config.yaml
encoder_num_experts: 8
decoder_attention: false
residual_init: "scaled_by_depth"
one_sided: true
Rows from block 0 of the decoder, named by matrix and row number. Rows with one number belong to one channel. Each number is 128 + 24 x the weight over its row's rms, rounded and kept within 0 to 255. All counts start at 0. Numbers have three digits each. After the name is the row's rms in percent of the matrix's.
# convs0: first 3x3 conv (decoder.mid.0.convs.0.weight, 192x192x3x3), inputs 0-8, a 3x3 kernel for each
# convs1: second 3x3 conv (decoder.mid.0.convs.1.weight, 192x192x3x3, transposed), outputs 0-8, a 3x3 kernel for each
convs0.20 090:054120126143142126138110140127130127127128103126124092160146168161109138131125100150107094152159117188149150161124140176150130189140120064116091094129126148132129103101113123125123135102136119119102101130112116130122166107125114121119140088113
convs1.20 077:126116126135116123119098106133112114130173131091122107127143152085119180166140158108132121125119147141112161112092148102132111107113140134144129130089134172105136118135158149126129128098170144114127116117120137125115152124154142118122147107145
convs0.21 094:123151125104096151090139156147159133147163147129151120139120160089096157143134118109116126136135141151105123137103118201113109118110113110160128139094144107090144111158131104104123090101145136154095092140157102102130184136136089111124139161130
convs1.21 101:178133104092097154138097130120151141150112109115135155070123152134130161124122136115117118128172168121106107131122201103092130110110086124154132134128084137066176116143133126145151108125141156169120121137132118110129113150108160149142171091134
convs0.22 093:104110102132118140104116102119092096119140160107110117098128140127114138104141148060137118145119147158074114135103103061090086144149110124118122108117137116123136114145132162099133109137129136129115154136075108112080087143128100102122120121099
convs1.22 092:099170137119126149116153131119106100130136141175122110155155143081108106096123155143106141123130112159118159132129117177151081141139089174165118089109116121106117114108138160128122072110132162094110109109156119127124101126118124143146121149134
convs0.23 104:109106148143125152111157097158103059104118120120108145055083115125105077104167126127105153126149155175101130152115072135094164116143091146131150092109124137166109157115122118104156135147107147133136138107121122131133099145101148174110135121136
convs1.23 104:185123104136159094114129147116111121139137118122118144140141130129096142140169154183125081179160147136153108181169124129093133116147080127144141051129088123090136146088152133157098158144112167120119121133143094137084144153162133154083138083160
convs0.24 105:111123103111109141121116127112113130110168115114108101137122138106113120118123120082130133097106112126092145090118142145119140149094121118161131127111120149125135136161147144097111135122126102131109155125099131103150153119110086101129134145084
convs1.24 104:151137095146160074153168133114122096091191170121143098130163128126116123130117109123119157129079138117099166166143128135116128139073141093164110143110137141117116121148099113105166168129121091104126131143110105127116151099092129155125145153109
convs0.25 099:118113073085126142123137142121127113132115114156161171113136114130168148127147130131112142132113104115095155157155143122120154172152147147111108116122163117111110093145126104108113088143138149092102127138115111122157139144114105080118161123101
convs1.25 104:141111136155170116123109162130092149100106132135191122151127136106085078117111112100081179138164133130158120102144117113091105105085108079155162098096110122113095081104122139124136102127143166137123120101132127164138123106146098157157167149100
convs0.26 115:110115132168120110079173145155092135113180131136146092126122130119119138103129117115168099108126141143150106067121169145108142103113096140125140103122115138177111114113131106153133145118128123119132141152096107136146130132144141102114118142148
convs1.26 109:138123127164129136113128118133153124161234196103147103145181124129136127144128158122139131137147144112082153169116104155071137093154142125131091110120162157130124153139127129116179158097084123103144131134144135123153126129122105108116149141098
convs0.27 092:110151149107107137123127120096134116157087142155135121146144154118126110111164116103114126116164091135180139139089111157090076106145119108110193118109102138144170135102110118104112133109113093127123124131080110124127135134113116113120132151097
convs1.27 092:113141144127119125158118092098106135154122087116125121111128088069138136084152163116151143093096141131150154170119122125145094126177095108145156110103094105127137120142136128143114139117117171127151133117117098136146117142133190148134129081128
convs0.28 100:127115132155111131095126149121110085115172099104109099139145114125128102125174091110122131124080118160107114108136121188137099091107079130143091129154138115114120152134118181113144127107116086133129118136163145153131134093174120153119100129120
convs1.28 111:117134121113133101114169149116136079115130137120098142149108062171116147140093134136122134110120099130130147172129145135145089134100132173163130117151133121093148088129144146146083107141173120121161098161122153183116163108143131123128099121127
convs0.29 102:104190122130100133149079121118105141133114110118111087089128112084177087132111110077159117108139155119135114137129134155144166117116101126131129135124158142077110111118091135081187125119121117150097125109110102107158166108094087177103159108096
convs1.29 099:177122137105107145203102118155123106125155111091130159095145132141103132138164127123131124139158087127138132135141128137104144152103095133159132135109129111099172099139129137117160131124147126156116089150126118106140149111139093124129157094092
convs0.30 099:133136144129156072111140129129115099146151103130092081135085122121103138083106138107135093117126117092137123131102106123172157099120127140069095145162115090148151102165141126181127123087150093136113126160137098123129113115168125119136147123130
convs1.30 100:075126152150148137090161112118120149091159144130132122123109115138157104156133077124093103127110140126157139160131102174130147102143120118119146108138156090113128091145124120122100144110130098131152112155156126132161126130116152110094116163129
convs0.31 098:115139125108110149151085129133072116116100131121119138096118085129114121147149116111155080146097109133143082119121147154107113151100115140114146167105106138146167107152152101141139105119094128110125156103118145117125142140119125113112091116134
convs1.31 105:114144122105164121128133127148127102134142129157130116133096121134114167123135102110106105136156114123143137098193148057136143139111092151079182100097080118113155131163134072171121112135101138183110155150126115125154087097152171157146145114121
convs0.32 093:118119084133120118146144131089172123129093120124123127128101141149168160161100089145140117115144112121131111144150127165107147105143189119137150136130103112134111099130121093114103102162114110111084140152167114113103138141155106124133152140089
convs1.32 101:114122147104112124117119172109121152117121139125134155171152143149140080114170087143097139134192137135085142117136118158117107125168111120142194139108144114129128142085143087139108118136153144122128121138156134150132132130157128111158129128145
convs0.33 101:172125100139123083112110114113102085126151116128127121113127061130160124095149152148055154108129153118167111147116108140092133090154133132131132143123130129113116147121107152173101124130118167096124135133145139141084121117113131167125126141133
convs1.33 101:185105125109112104139155154130130107160132123120137151114082187049077141138124110100140125136126164110149119149131139117139151151119134172123133109132143160089091125133155129126082136099132141137134099157165173125135155124153129186094154147120
convs0.34 096:126134177132119110137099158120119137111122154103140103115131151122098108140104104145107145093113120138112083109108112113110164106103120140126131102105150152175147100107094123110118149125143130111134116132130154138092124108116151131124132122135
convs1.34 093:146094096113142176155118105089066150143189104101084126137167108114141121089145157152133134119139133132132115169114140136141125130215104129139080105121158112128159155123124138117105159079176139121124122160119124113100116112145136150110111105141
convs0.35 099:120169126101118120105149125081106124144107108114117129122126116097082136114147116121113136147080108111107149109141113098093108115127145089122163133147151136124121159136133127076139129127157112111160111150120145124114107136148096128126151095120
convs1.35 099:126162122128114152136160117129122107110171172132094138099123142132128122079117073114138143128126111133152151144112117162122097132118151046121179145099110107145128109126130112138106140145130129105104089160168148112145117155113123135124094132120
convs0.36 123:154120161082151110119157127144123094146138108144118117096130114125106113141091078114137121163133133109119103099108103122158100100091116131134137099120111142137126087136114106120120144137128149130136143137078142126146151111151093110139150131128
convs1.36 118:148149105114117126127090145135123162107164114158164119114137153133111168113085117143105191105121101164151123138154110124181165059137172103112139137128159107159141146133076145106147130166124115121112155151137120114133161131082127073143140164133
convs0.37 085:122087152108120077110113141112157159094132128127128122130194142096204147144119211111109106110089113133127163120108090133113126157152124114084129099137107129134118130090112141134128068115182127057135090134117119118077115160111116128155115120131
convs1.37 087:143135145127154119099111097080137156125181104139104130133132120148113141165165125190130119068179092100148137127109156091112105112152112163130129142088146127166139127126159140126113094145146128093188142119124108146161104143148134159116131146158
convs0.38 099:146120101141125109093107133126124087121148102131106080112115120148129101150132117150146138155160125157131115131135140146151114128138063126151130097177105072147120159156147095134136114132098136147134128189079076157110098144115137172087121146101
convs1.38 092:124152129102129097137143098122177147117135144120103061154078087128217105174116163122102108151086159147139115154157121165141095108129132125128114133146138140093081154096112136132131138125152112140154159128123144130129142150114120132147127109098
convs0.39 097:125122148144104117119124153116121108118106077062141118144108117115085123106154173143143146137136147138106158101104079147115101122101118100167145117084103120199141109136099108108109178171123135123103082103155141194148154112100102101085109121127
convs1.39 100:129140127138149092192113131148108147121128135135127112090096116095156166095155102152142101104200154153148094078159144111132133116126089089090166125158130171120077099133131151149129133112121131100110122130154137130120137129122089160138142120151
convs0.40 106:114114119167110139130120167158110080145129135125104157135121077119118104100083128129118156125163127151124087084064101179128153087118118146138159108134127111149120110151163142112083093151131121130108131120136092164120148134113119098099115133155
convs1.40 109:157108146110120113129105163146105131129147098128144115145140099127171178073102130131105121125198118124135110165096153080121142095184094120112123113106073117107143124153141130116162168120118120155108127128117110135142127105126113118107150123137
convs0.41 095:123148141106088118164116138133166141110157106151120131133139138117136130117158106105079157112122080118104150111079139135096091128147105143165147158099141091129096151108129165115124075095103144113121110141093131126123091114181048086117123098118
convs1.41 091:099128139127104146102129108167125138129140108129158120120116164148151145099141184159134098104098120080159148105164200121121116080143138149140125163133098107107123166125115123151145100158107130120106151149138086130122112142105119183159115086129
convs0.42 101:112166048166129131108105128089088120122130155119106115127107128142131165095137136140112165153109114190102108108117119136141182112102108143106077125136123115121144098135104107097173151148134136168085100185130177093086124063128109132175128174115
convs1.42 108:119148087127122119094149163090140117139120123133170123124141090100109091122162106089150162176139126061154090102124146091117145162099114147149127132143138146146117142088143116159136159138135137147105093111154072142115121125104104129143125135118
convs0.43 098:114141123137098133109131129127096114137148140073143123145135119129129141107125123117144185093128136132082126119147086106110157144085120092108131142152148100149110128107105082114136158113141126159113114086129123140127175101164141089153088152140
convs1.43 098:092128144138122110138141119095103140163079123139113113087116145133167107099080109126108118124152136119141124117094158116119150123107096103148121149142122148120135116133129160147139120086157114111121151170162147126149148148162116130120152128127
convs0.44 096:148102139091162122132117141096131155153166129102153122134056123076108137149113121085153164094101117098121115102128125080095141107115141111133127134111135104136105077121134148140122108117153139160114111101131099130158121107147120082145186137102
convs1.44 102:160112126139152113150112131178125125109139138139091135107172095124096158135158133153129146115132125123116132170134172140147101153172149130162105111075123157138111111109116124100129135113139138152120093133134144114168106115122150160074105163116
convs0.45 088:133121146149126121162097130122126143121142151119121146083168125167128084108130167131077133112153141083136148142115138112104146125131133136113128141136121132164115138108145125123123155144153162144086155099101118119151097122116151122156104125171
convs1.45 085:137128158113145138137143105117109152122135107128126134142139119107106148072134105105164112114148134138156158137135172181111129137153084161137103135153147101158099141127105149124108088107115124129155108158111143130115120099147120141147117169097
convs0.46 088:131128159159114099123137086111158155133152085144124109137093150101086125162099134133132102114115144172141116138146097110132090147139123133105132137125067192117060092117117116124121161102056125140095156109117146123078167149130144086095165149082
convs1.46 084:119115111089121142142100131147154059141134125090172124128143124085145184127178131149117104128121127170106116090193153083122124111160104158155093150125110137115148137143124144118126147116098164132123140120088111152096174117126126148122112154091
convs0.47 093:143082066086174124142154160141085162156144120128115173130094140131104136151102150123111128105119138170163114152122145140140130116106099130115052162192099143111138127123076133112113132135109121099075164116162184120139139059089154127115167117105
convs1.47 090:134097139122129118135103134109119104122142118142157159146161109088099146124147206117114115146153097135112119128165146100104131117102113153141079124142111117138146138137150117138104132100116102097103138158105180140136155117146141155118105135128
convs0.48 100:165157163132129127105126172088089131115151123148158128155128139120140133145156133144117142088107137073143161064080128097108142077148141104143138165132128115122131129131142142185121119123113156129105121128101149096140086127126160116133050113160
convs1.48 086:091137141152143136109167145131135108114149148121130143117115117133125153083126085125148155133087138137157144161119152126144149179122149188113096118151098180127122118169085130165124156143077072153094122198115142144116094113134085152152099118133
convs0.49 102:099122149103144125088141118118105085143140132097150131147172082112090078120115118138118092149139143136099141103112110161104124102110126119157119099167127184120104093134160094165141119145136127165135105142089144136139152168109107133136108158100
convs1.49 102:098153140155132112121122131094137115128156123156110130089118173113111118170125089159119112126152138160142126119158090151083156117090136132131143106144099134127062114113117116159101147088132137113125135175157132143156101143176106149138147114081
convs0.50 097:140113157134117137089134111144130073087107150191137143133156108149131108124141109184091124153102156116172129141139100105134147136111135117151122103155126136173111124131120149106120130121137117143078120128145116162096155134140116120116070106136
convs1.50 091:104142163100110148111129105130152111119132165148110128173088147116122142113144114130121072150105135131110162140168133138103155136115134130155110136140156164126129124160108119125092143098191138135122116111130167120131133143138145160097071105125
convs0.51 095:123134139172146106136134156133147105096091123126077098139142124110093140164134116131115133127143121124136136121131088139123112095102112124136129126117136160138111140095111108116149108112130148135093117117112146173125098109145145102120124099134
convs1.51 100:140134134128151112146162122146112090081130169133118152130088152098098132140151113097102140132110130116146131157115161143117083114124162115152125103117130151107107141076121128134126113143126112120141162150143117147167131169139139105115100140171
convs0.52 095:122108115120122115137156136112093150157150109128116172102139150142176115115109125172109112123115112077091105138094124161131126189138178101143135121110150153111148124139090116162128137136115125136105089157128114120131117147138139094152115150116
convs1.52 098:124139128118159126123151125103130120131161154098149099164208078144101128096101079109113151136118124142156147115162084135137119131098137080102168116143120122156158133132111105161127091125148086110144143182134115146135121138069119123158119155116
convs0.53 099:103127082146117146071112172145090130118112126091100105148103112102056130137107076091081164137126141129113113141150117164066125074113121137115154090165154105114144183103145136111123119132123109135132160121115118098155149152123106096082145122142
convs1.53 101:121133153127137097126096171129148142106170107117051126151154119135106123129127141119123147169189103112118148110133168170106121131135147140096111102112123099134150138117148137085125164135123151144083099141152093098126102105114132158094141086107
convs0.54 102:128146109118128140117147122100134071123125140116140114146130133104137089126090124121109135099119149115102111114125142117156129069122111107168111112146084138109129086121127131164124116105131141133149109129100132144121136118118114081149138146125
convs1.54 107:121105114164132126146105180081140128148129127109151100165122090136117154107115094085128133142151151167123123146152184117151114107075146147125116103129122093108128149132147076109136133115150136088167125187094106122143124129087139134138156129106
convs0.55 096:126096134116154148100138134093121127106140132136124144093159125128094102134078156097096160149139126125150141095111086080156136139159131126042151138123148138091155181109158094093169135105163097077133112101183120086124087140146094138153091145140
convs1.55 102:115122113154119139114100127068108097163112126162101142117172087121183054140104170154168116107101108095149139127130107157089120105093177131132130099110139123147189124128117132124152092145158158136138111133112088132140125111194122121133122180127
convs0.56 090:137103142127126142169157144160123138113146115114106127081161125108145147085132122125126056142101103110148098133107104124118115097169129119153143178135101146140147146143112104124126135122130123103122176146121123153131126083122126121139138122090
convs1.56 088:106140135153152152153127116120111096118165112122130082151116124084128121142139117162143068128140121150146149140118086129133135155131147097142090154148100130168120137152103092105092170111169093142108129178116142121164130137150117177094125125117
convs0.57 101:159154140134138115120120164122124144100114117114129124135114121140133095154117128126125159099099117140097110112144154111117108089115104117156155083146090106184119118105129110112127139136121108174110128112088140150113123095140142137113122128091
convs1.57 101:113116123134143083161112164161083154090121115100133136113168136114105135116116082155070143094143158136120138097180198139106140082120052124133094146113139131143103117074123175147153102137102156101149136156104120069126133155104124126149106117185
convs0.58 120:122174146119119136114118116094116129084124132086113112152099112143091137102119115103115099103132122094120163135121108153145119098114137131152132102120165132154104126097109115117121106114181141132136117143118070165112119153125135103139108107147
convs1.58 119:143119107147115107141099114171143163099126132136156109138099122172084089103138089132117141149124159182120113130119157087112136098121161101188137164167118118139154128132108140133124151101145142099162129142143131135115150119086112141101111124157
convs0.59 083:181121129125125134132163154085117120135121145122124142171160191189154142132132136127116135136103108117120115117152154121145102113109148148152158143130127139111184144111128111115089104152113209162160166143104148126124070128077133143116122144141
convs1.59 078:152143132151166136129160116119148121151112102107126133107145132093130102084127115142146142125126095178141097114123115165166130143134218139145122117148123154118097124102124113175097113109158133151079145142154126134130098120086182139121122141109
convs0.60 109:123162145122146119160105126129112102070108106106122145170119121110138099119136139105134116134102111119108114108103117100087100107145158095156093150186127113128100109156131140118141095143135110163071132146125124133147145117145109142117129087074
convs1.60 104:135110141137166125110114153129145121121135128155135096168116135134106082115113110115086114131146148162135123120133105105106108132120186195180122163152122152104159094134117105110111137126107134136151138133143143076144159137125139143158119117083
convs0.61 107:122125147116125141109152105137113110118123147148147119100061068123111100119111124112127109132110100142087133113105157110136119123109132127160099123127119103119149097148104114102129131117128129134075130112162132115162162077158130139119143165099
convs1.61 110:160080102116133155120093142142125094167106120086166173115158159082136139078089087185069113103155121101187097144154170172065143170111095160129125120122140132133097139119149135131104136093072097146121120097107155132148150149151146121137153140148
convs0.62 102:145120133121109073096156137140126102169167101112104107118102127171117163106144151115130150127068074092140123121165105085153170143110109125085140103120137115150088117112103087141154138151103151103146107150109116132101110097101117126110095158127
convs1.62 106:114111134156127132130122155111120124113202123133144134158157126120120147094161118111104149141089119109136114130113122126129100135137128092147105096105184148147133156098131118123144155111083097113103136108138089164149151127137103140142128144128
convs0.63 098:143126148118155183105138122137067135141106102137083135107097131102087177104100121127117156085134145119090117095145143098167135117108124146091105128130106132121121070158156107128136103116107160131118071160111132129133141123102131138112128087137
convs1.63 105:125164129119154132097110123079158121109168137147115166114134158113099110135143063146145101112121155132113172156165141097134115161142133114126126131088150107145123141148113141153143146145131122139107142131177126142125085153102140129150143103136
convs0.64 129:146099095146100170114163105120166084127178109092113126128083126166123128122124114116116100150116162134121121117125132110124101112122107138147136106126123141205105115125149114134120138148102123131122111125081127154138117134109133106137119125095
convs1.64 123:137130102132125160170102130124150117161039142133137133119143124145116129115143164088135127148172098114141138150101161130121152152117157168179161153124101125140138141098159138112138130117156192137107139134124144134078137110112100111200149150135
convs0.65 090:104156115133106098142116147126134104114094118137123106124107099116138110152126111101058135163153110137128119142142123129110126104130093135131108110126130167153143134129131124129127093129144138094154111098127125145113106154100128138156132123128
convs1.65 089:138133130086180145143131114102108132140138097152130137135117109139084105101148065150106090098161152151135144181175120120143154144102157121117152105122110105171130093115167131112090107138137144170085127142136140111130101111114172099152150161104
convs0.66 106:109113117123102124121127112107142136127131145150147143143104106131116131129106112148083163139125136139115106154127162170125163114118142121132152118092147129108141115125158098126106145133088148158138107107163145121159104106145112149169120163162
convs1.66 094:127141128102142135111133146123172131121137150132118111126111143117095116071120076123151118156147113113115101125101128125128185133136135132151139137096156115109107104132152140136123106139136120130098100155117126109141087105114149139143125144138
convs0.67 090:116101132095123116092120128128121160118154142125142072105110158103103117120134127084115145178175088150149165146109129154113158138156129116141130068111112070135102094138139108107162069111163140122148087099137116113134137108131114125125140150132
convs1.67 086:149165076122112121117089104179121096068164129097121130138149112156156111171156162114154123130127179097192086108136135122107146099104127160115126138094135113160162118109168147116150099154123154143107101115137107118137097164153120150158146109165
convs0.68 100:140129111119127140129087153126136115125147138124116149136117180127149124115156119123130069105149123167116143136150111169142144137095166143147084153101129115120152105135124118103147153080145168146128138134084140112119140112106096139169121097115
convs1.68 105:132158163116115118075119116142147128154122124126131100123110141101119121127125135106135127140147168129140117123125103129122129128112116146163142133128138090121137128153089155126134108123110140119109161167101110135089141141077138105168139140143
convs0.69 110:122144165109139124109112097107081144120103173114128131115088119157151131102114133101178126091157117133131049097099106094121157174109123145125100092131161147162093062129109126192144139104103113135133145140141120112101108155118150110104145129149
convs1.69 110:144136106126140134089135118115157105140135168146112106140123157148130114120091147140178110145109153152146180150149166087134148072101105143116123138201097096151132169138114119140172140141120166103142149163139083176146117125113141178133096121126
convs0.70 091:106123112115148132152123125117112137142166163128163133136080138123127142070115124138136091145140119100123130130123137108086120110107105142156097096142080111173126167132089114076166146101130131131112062162113147146142108077102154104097134157126
convs1.70 092:148106089131112164123127063102142130144146133146134132146095213092090147117099156160098112140140145089145150100109134118142130111170130121098143146115143136161114090168143150151122098125114122145139146123122139144087133131128134124113120167157
convs0.71 103:139175103137099111109160130093066117146132116155118102119111105143155098138081156134152160163122105107150131088106112102097124115121136116134120082147093144158144098175154126088076140135147157134090062129113147123131166101201162136088142139106
convs1.71 106:103117138143158125108143099093128149153140124127102142106094141110084101151167146154115109138105114097125160153141204148071159174115149184139094129133129124137150142129132153144093148091100115151134133147115175137110084116167126198112142097138
convs0.72 088:083132090097121128122138096140143137133157131124132102148142121143111151120120152105123104160132152141105134148106140168118117160139097068134091089129102098138111090110081158158118135125086110130072107138121079109143158120106097119128120091130
convs1.72 078:147108149091108120150094111131155070130153117087151128182160200148119116147160160106145119112133132113117156091170142142139127074141149118119153126129122148123149153137155115127113110163156143120159114141126122119116130140170143147103143125152
convs0.73 103:124133108148133107122106158103102127096139081134111119124070128124156095140120114118137118163154094130094113104122149100094111118099126164118112092184134153128106096138143092109112118116138094138098113185136164144132135152123155086096073113167
convs1.73 108:103155116127120154193149072110123080164111150161077132142126116176097149109150133128134125127101099161116140143110173111183157138095120136115197136119136145178110095170153135173145126149110154133116174171154139150179108128148144131146101108129
convs0.74 104:125067128131153143128146110084144116123063142177151137116107146129156097106102141091097140164147122117149133103092113141111133107143101110117109160112123095133117124063127098104163110158131132120109106122122137173138088102146147143108119067147
convs1.74 110:131126093106114136133112151126147129186107079119146184084159127162137104134160126164116128123118126132135095150129144160089130158138124136104138098111091110131109138108151127163107102142115153117165115136128123127125090161189156133136118102123
convs0.75 096:095105130064118125102180158107159118128153133142135133108141153135136128165137111121132139129136121127119149124125141185134166157140141102127139091116144095151162085104151129137152155128166099097106108115141070137152121118144121140160149119100
convs1.75 093:077173110133096109139112143096120110131156133151111162193147139161144165143095113076136165090109118115164148162107108098061153100125116067165125115138153104158162096114128164115169097140150091159120121104122129116141108082150135131156103120146
convs0.76 086:112115081135093143115116153130133159178185111142145130123102133141130118120163121086107154147086121113137117125117099125131103110107104128097129129119143125104144095093152113165116134144096121128122148110115111143145128097110109123135117128129
convs1.76 085:131155130113123149126177123110121131106161083132105130152182107084097104063136119103153135100133112167149163164127105115153106139159120135106095107083148127157104091113111174109117119117146096142070152138142114104141126123121138130122126180114
convs0.77 101:102156122092107144102109165131141150128119147130110100129132168125156144116153139092123107119124131081101135149127135154142152122118115144118118114124180124095149085087138127123147121126189143101143092122176082076165140121117122116142122111158
convs1.77 096:122153095114122121142109175112174120140152118083146142193149120176114096133164115108086205118161102123117103158118105139111127082106101113137122081144141106149129115121129127126155109139108128140106085155122107151135110119166121131124113178111
convs0.78 101:128136118140095140101129126135121138120141123131170173124100108154104133152089112167160118110091091109099078118139132139111131124132182160147142096127133161144139121102175128122101088109110108112140129122107132132120094148128121131166112131171
convs1.78 097:106132107155137126088156146129163122104156128117102124126139083105063111150145131145142143153128118125149099135161115086103151167152159131136102143125118121144109099156162112138133127139129070160132150147159103119111131157126154096156118155139
convs0.79 086:112119054166129118179129143150152136117114134105115099150151143132139135145109163135116093130142139126104135123111143156150102116109108146103063165123088119141131110096107134116120137133134151122062171139060126128115152059091154122149161131099
convs1.79 083:115116117110113115148146133145126122112125122139106128187117163140114180122144128166129122120109130090160049085190181127139113066114134114125086168137143116151083113140083127152128101160102164099099120151107131112112164112166119136086144117176
convs0.80 108:128110132147132150101138147127133121143111125123121167088184129091099125113081166095191112080133160136132166116098139101099145104125103111151117140110139150129145115104134096136149166109115091131144153110176126127137104099078089148128146117114
convs1.80 110:168124131135147108105095111124098161133129159084138088102123132181089127120132127162126126126157149129107172131104129100138140114201099134148113138112153140101159147126091101085153148095160145133140157138120126145132117135124112132093099162148
convs0.81 101:085157145113170148109094115159141112152165087099159120123128141109093158106122128099119104150100132115121135115103164095105067141105106092136151140146086098120172160147121176101128087101081136142131111131138114119130117118119129121125158098116
convs1.81 103:165134126103098150126118170111160120115142165102140106088166096103150153119118169119103137098157161150145141168149111139107107147143134090130122100094140098121201141094138126143099136118154143127120126130116114160081135093120091154101166135134
convs0.82 099:177098140134102158136144147132097155132130069161156144124135185143137125146126099113129100106114189105106153100129103163145149135122120113110138125142137115118120125138119130117125087147126137149118079146130178121140141089117130104151142100105
convs1.82 103:142148129125171125123128120150125132109122130118125149096143150141110158112183134149122113166183093135113123149120154121143129166118137123156125142142140143126141078125149137071131184135088131122097106148146161147140115112130085162173112157134
convs0.83 106:113128180126112144113118104141088137121116114123127139065184085113067109126152151099102105113104155118109143141127082121132126131096108108150125094106141159120138141115140107152098121125123144156156115120089092138167046131147161080100087110102
convs1.83 103:138135120148141128146060146126111119073168112190157129130090165168127111132080126129171123115163091160124130142125131096055135115173119062158128116117130140126145167157111089149117139100131101139097173136154074176150146183097122098130134131136
convs0.84 093:203127117064116158076116140144110089086111122087118119126128099136136116115117145145146155082142142103142121164139123099080093100092134132142112146126155097106146112112140150160137130112126153116101102152156095123167143121066148115149071161099
convs1.84 091:128114130155118128102136072148095150152167130107154103108088138156130109149132205109153132087151143110144133115126129100146099148137130131136103123152148112181119130123132112106104115081144180106137104141134134114133135149103133126139107144118
convs0.85 100:078178115112124163142111147133115167087190128153108108109091141117141132099122141123106112144147142110116115138143120112129126081158103122126116131127153096122156142109094090114141113115105127181098138120120124097128109168104152118144116150129
convs1.85 103:111150148120115137123094164110111131154137137106160124133151162130136115106155092081083132154178172138071125135137163120112130099074134153110148103126191121124114152123120130143139132110128112127083102125140123140144146120116116132121126148140
convs0.86 095:099112143121143144144144111147088149103120104128130123135104127117091140128126112106108153145126162112081136114164143084134144072138139101125142094112110105161111153112135109136095170151134126153145118134110132132115189091170119071161126133109
convs1.86 099:136123077134124165116136129133102117086105156138153149116077144170142145185140072119181163122136111096137173126100140130116109071127159138108109123161156080140169132107080102151119103107122144147142140102131159077172113117173131142103173075158
convs0.87 128:129157095110119134140140113113064129130095148116115101152107136067117104112133114138107123075197150114082109102123156127067128147122118123176100094115125169132116106160102108131128127152160131136114107160126113133113153111128111148164149112140
convs1.87 120:128131134113135107115099108101102147150160129106149116125154134204155141092139188148136130162147163105121149134138136112136128080166137160140119167107136122162158140126147088089133159115137132128157144111126134125131145147119121158136092144160
convs0.88 114:124170097097135141143121121117120092103119110142123106073106119097117107122134120148124094104084213121134102131125124109164155111082108105168102148145121116118135132116100158110170101097136154126102114118156131108108122150106110111125141093149
convs1.88 109:123128122174118098217105123101096119141147110084108122103125130116154159143158134105138102142155156106098149140107184166093108158091127162117139145153125138118152079135154123146153142141126088117134115135116110133131147066180136170113129144117
convs0.89 102:155124118127102104102132137099123086129133158126152174125107109123060121115114091141151134101145139130135137124107143128124052151116140157128092121142079136120158135145150084142099174146145114134126166138124111150135120148081133091132127084126
convs1.89 105:094172129131124103116131137121127176146143082149111104105189134110162173121090124103138142111148137134149101110117125145128131111093108117133083154142127161137107127119110135133140139155093110108148116148083135105115158146097086116126150141123
convs0.90 097:108135085094138170091119161151162125101145142095155105113104090126123144119182119136099129141077117153095121156131107101113141164140138124182118096117121147165105104152135125051152158164111129104145155149105110113102081084105146175141135134149
convs1.90 096:167085120168140092125142108148094123122132132126132156132115134123119119090089136122153101107149119139154123169110101134103146112083143149132132163095121117111146137116160157152119118123109143122113129107131163136133131181144153144112122108165
convs0.91 112:118149099137096157124136113090101126105169110105126070104117082092103129131089147146186115112185104114158087143139078132116161101116109127171107136137113147145121076157116150151116170083127123136103106118157102166116143129140113128093088144099
convs1.91 112:155137114148139132113131129131103142156189084140119152132134108144168086108154139145151151123148119102163104173154132131113102144097138152111146113133127156108138164151130142157107116122103131175127112106141159085126128128130109150103151137147
convs0.92 090:150102110153168172162137110158100118111135089127110110121129127149157125134103091116154127152133127105108137108103124113115099125131110169158123125114104122109137160148100125143156128133119182115126160144142116141101117123150116145182117100103
convs1.92 085:119152145132119138128123141126135112123142149139140108127132113093150101123133089102141111148127148127150103158158134122111107148117121154177151122100124139144079157148136134126121126127081076148102170153109128135130133124110122151152145114124
convs0.93 094:074114141118074172117165118122110117157127110121095081129136098125156073124154148107144142156111164136150128148112111139157169174154117076118162093147132180132121091121150070127137184129135048137154137096142126139125106125123094122125122146105
convs1.93 085:128164115135139102126093149114096115140151122118141107096141110174165138127121127141160138118134095130145139149137094131050133099134147149110114143120133117174111124114135120137177136127123102159130129093097140115130143133118136158158107112132
convs0.94 125:136158107129115119129149133133114134098110089146140119104098112119122073135124144139098125066093154125104123104109147108161101123116133141157126123101106084181117160116138134105139088160118123127112133157135137114093114149087127158121135121115
convs1.94 123:126095121129116095194153096121096136137134137111101138100146149107165122160101114081138119122137154136105142118085165176101104133114136142120093109146156138133169091125134163135115106123149115122131095117118132107150160073169139132097119132127
convs0.95 089:175116141110096155141115128123142146144141123137127138124128101126126176108135129156116139088089104085123154114107113112105150123126100149141127126105117148142155140139117145126149130149101121148135149107158176120133146118121094124156127124167
convs1.95 083:153126105101169129169161134172116118111158131108107098109124127072087127129184136145137165127147141146127127150123124130110128182133148129149101149131097138142091165110114078138093132128087125121151130156110136086120140164113126168138168082098
convs0.96 099:073158098125116158116104190143090132108141166107126109106121130112117124091148125129120101122102123123117152152158136102144105125093109109148119058134147131133158142081164110101136133062134112124074116095187117135131071133106153129128146082175
convs1.96 102:119129120150123126118092137126073139139108141093119119079111150117102140174093132129140103131116142122123136092136173103147102163134170107122125149110130146146118112179112113115128110148131130143111113119123169127139121143150107146134112124122
convs0.97 090:099149125105155115170124143108114097150184174122133143169120120132069106106114104102146118140154103144106129105113153203140084147097119102119090134113159181119135094111081121125103131152150124092110149129166142155171135099103085097120108164157
convs1.97 093:111110140135097101155123125129131092118182129123135087088145171086140210130063091137156127102096166109124152098157139109137094144092143145135096151151101145158125134125079153164152168097101091132092138153107128118152088142108133153123121128156
convs0.98 093:156116109069112138091088161146120110131089107150157124153111052133113089127133077127120148141102134146106097120114125083076124118135108116162115057149115139132097133113127114150125112127092115094122086190143097082107181157130091133123090160076
convs1.98 093:100110154173089140141126069138135136149165101131113102144115135138127145135142165130139127098163123133123160104120135092116162123100196149138121131159111166103137098154133149142133122114124129158139165117139091158091148144104121138166146144115
convs0.99 106:153113159138150159134143106138109128144156119084131127083147114120117151145093103105116131079153122150126092145073127070155095087110137122129156138091144145141144118162149074111123168120142148162108175074141152129153105127115170091119092126135
convs1.99 110:123134132127128128130163114142110145130169101093145097130162163145126151121128164144105122112166159140121127117162131132155123113147074098141147147094147139134131160127081150126139115132169163110108152133155121126105117172129094092105137119127